Weights of a small model that predicts concentration at each pixel.
Training: soap at rate 0.0025, batches of 64.
Rows from block 11 of a small model that predicts concentration at each pixel, named by matrix and row number. Rows with one number belong to one channel. Each number is 128 + 24 x the weight over its row's rms, rounded and kept within 0 to 255. All counts start at 0. Numbers have three digits each.
After each channel's rows are labels from the 100 images, of 14976, where the channel reaches its highest value: "strongest on" is what is common among them. Only what is clearly more common there than usual is listed. The data: reaction-diffusion patterns (Gray-Scott). In brackets: how many of the 100, against the usual share in percent.
# convs0: first 3x3 conv (model.decb.1.1.convs.0.weight, 96x96x3x3, standardized in use, each kernel summed), inputs 0-95
# convs1: second 3x3 conv (model.decb.1.1.convs.1.weight, 96x96x3x3, standardized in use, transposed, each kernel summed), outputs 0-95

convs0.59:151094187122118101135143141128134086145153105127153106156132072128135111137154153100160116089139140149152128127115089090130104122124107096170109153100110169112144108115123109108102140082132091152152099155113115098146144169114115097107153131136184125157160107135130114135099128159143108115
convs1.59:085076167145147137105157116142137115170154162145124123145124091173127125126104080116123167120120153110091113141145168105100171173120148142143159118090129128119102123101128087099154105133138147130120163131139147127129112092155165114114171155124121156101116117151092125153163114100140115116
strongest on: embossed (93 vs 40.1)

convs0.53:114102114154103130143099127098124108137201102126147081102131107184159123112128116135149112080152141121083167118121107108155087131105166125158137155108125158122131125142128123094114130143137107157158101119138076136146142126126190094141117121126153112147101145127090124091107139157139116129
convs1.53:101027140128157147106127114137117131113140160125128162138117163149133124149126143170091153126154160123123155139163177113118156154111122146134105101134158125130096105134121117082121135149135135115121147143135110124101117111159106111089182116119150110077126123131107089138117131130178153107
strongest on: embossed (82 vs 40.1)

convs0.21:102129127126126101145101164080159090136144109111151151117148132152121103141156123127167139155159146144127158153146112128157130123135108133185157118090092161120138091097172090116111164119145095138170123121146095130155178133164152104144124102110137112158127109105143140094145147175148113131
convs1.21:094091124153131175118130114149142114134164109169090112144134103195119124118092122133102104127178115145084156120108160119106113154128112137145130131156103122119089139107119122103149136094145159128129138165127148107129099126126158117118174131121122078081172115177110126097133141109121096108
strongest on: embossed (98 vs 40.1); feed 0.058 kill 0.065 (26 vs 6.6)

convs0.64:111071118172126083128117162159109163168126089172138081134131117099188091106149131141134109102140120109093112094105104121136098102114147082131118101093103146140108111142139120152130150089142113137161116110113124113136116140101124136138121152103116124139134106140133176187140124148142142117
convs1.64:100043120142120143078173125126132093138113170138141116128106096141139095126123108129124121119119127119093156115155107122152141184126141137140156135087111127134129138130133093080130131104150150126107154106105132114150154098144156111074117141097147110097128136125159088138123106073110131097
strongest on: embossed (78 vs 40.1); feed 0.078 kill 0.061 (36 vs 6.8)

convs0.43:086134083146142135113118123090124095171140105120103115127087170105114143168133202114186138122123143127112122150133152153141134112142137106149150127098092156127142090102172130153114162110138139133169117095142109114171130111145119165111081094124122114114149108106131123113122128142133092148
convs1.43:112106125146125129107179142133134100176133117169101122171118115113109112131140129126157153107171136100122115157126106136171151134127106140137181151138110134131140109104135104065148150118128164145136159167155156113120082101126142132143125082131139093109159130132098103085111128100153145073
strongest on: embossed (99 vs 40.1)

convs0.55:141155132122084119187106119122062127147140115142108138144095098124113119127169129163156115111097109112114124096132087128116135123106153093076157156075109162134115148118149109137142124170145110170155062079144131141153123115149115097113116150114136123149126150123154132136107120116129108133
convs1.55:163085154137144073145121128113123159148166167104151141109131124174119104149110098086132194134145153137091118133102120159100129132117136133135154141130123126140147092194154126121119125139131127094149151141110155106116149123148133116142147145168166123071118112142124108140121129149140169175
strongest on: embossed (85 vs 40.1)

convs0.8:140138204107125129152116128119103124111134102132169141105189115163101134149132128143157133101172121117131182173119145104163141120148092107173128125157144163139141107118153110089107141116114137090159130148119108136106131133111181100103134113162158168148122132144102119131141149145120136100
convs1.8:127093118143125161155165137164118115135108132140113120109094181084132143123143089186125107122116145106143144115144132106079103131113132137118138136126151098125133130117113102092140129140172107110112112070122125155144146116142121088110146086117112153097130165114125131095077135131158119056
strongest on: embossed (73 vs 40.1); stretched (60 vs 24.5); feed 0.039 kill 0.058 (32 vs 6.9)

convs0.37:147120156163087100109120109143182101145157118137125136127043131125136136159106170115125112152167106141159136153138102109107095159129164137126143148093101138125182106124140147137139151126189110168136131123096107110152141147118107115137084152115124093109129106113113135101105112127119109132
convs1.37:102127131129144116120131138136131113121140099156122122144148121137129172123154082163169151119106158087110141146141191081144169129128143146120139141131184134094113094124126106102091088125119178122155144113161142138081134103166134114146135094122152168098107162124148092112115153131131131157
strongest on: embossed (94 vs 40.1); feed 0.018 kill 0.051 (29 vs 6.8)

convs0.77:131134108115134091108143121138084157103106135109133084118182180129135110138119125129118166161130130111128150125164146148171114140113093119143153134205163155111083130111123141138131160128095158120094139120116128142119140090074154118114098120184127117120109126159148143117121084133142142129
convs1.77:153158165112157140152132155113130128155087110133118127161092157109110162127160075118141162120115149078121130120135133153129130130116152126138114184131110122150150139159128086083167136142137124133114155068142139138196131140116089086154139128096154146130138143112102153113110148107153141119
strongest on: embossed (74 vs 40.1)

convs0.72:146150169080127114113143165122120134118101104120156173095192147140108131170121122111156162112152104131146142171103106122166121104138140128116143098176137129158106078139169118107117119151136142118143125152108119156099125132111193134127148073149172138122103139114105126140127132135102125118
convs1.72:158121176130158125138150138106119114145105094145122140161120125090141166126157088154130129124095134091174127119147168084103112171126129106162127175098115115113104143117100080109175100163120124148105108107153095154133110115124112100104135128126123151137135133082123123134122150127168107074
strongest on: embossed (88 vs 40.1); stretched (57 vs 24.5); feed 0.039 kill 0.058 (34 vs 6.9)

convs0.27:137102124134153114131122065168122105171124116172143110149068112122147164096142160094117130116102107161110125105128120147104113133111187112130111104088132127098144128133154115148156113121122095157095116112108141087152130142154077125160186153115141115128125107107142160137120115132149150144
convs1.27:128123150126128144145152115125130125146122148095172079147146105112116118127170096121169151148123145139129072122123123130152154113125145143136152125116117130129139110143156119117045079156108098113142135131149137133076097128136165108108091152115130145142119129098151131211134106128109142166
strongest on: embossed (80 vs 40.1); feed 0.078 kill 0.061 (27 vs 6.8)

convs0.4:102142134129145135145165166117167152110131119112157133099184158163099127118102139154142145140157115170132167150124147125208140100156103157146153131182143114149127114117121117087112127125115175159137174100132107136109142133118147148132172089150133107142122118129111153119135122146109140093
convs1.4:127132160140105137101104108147129142086128137145152147121178191106133128104123141168113105168126099128126125124118170179153135106121117129132079103151116127129092123136127150151165151092138091133133117122107130128114153107145057156148155096104121158150143156108146119159132125150170138167
strongest on: feed 0.039 kill 0.058 (30 vs 6.9)

convs0.61:113146117094135128136166101095166123119142113124168139125157146109083130142127199111164125114098122117072093152080145141119136115136139147131154123134125148137130112127140154148112128120108166087157149099097116081122137131096140154095124062167115144112167140119161139125117151154114135135
convs1.61:132135081136124162112111119131144126154145128149132110165123134148112076128115099128197127132163113124118113129087106167158128108139095147113151127134068156130104137125101118116135130094126115145128163134127186120115071126111142137141086139110141090127135095162137108127179110113145181112
strongest on: embossed (82 vs 40.1); stretched (59 vs 24.5)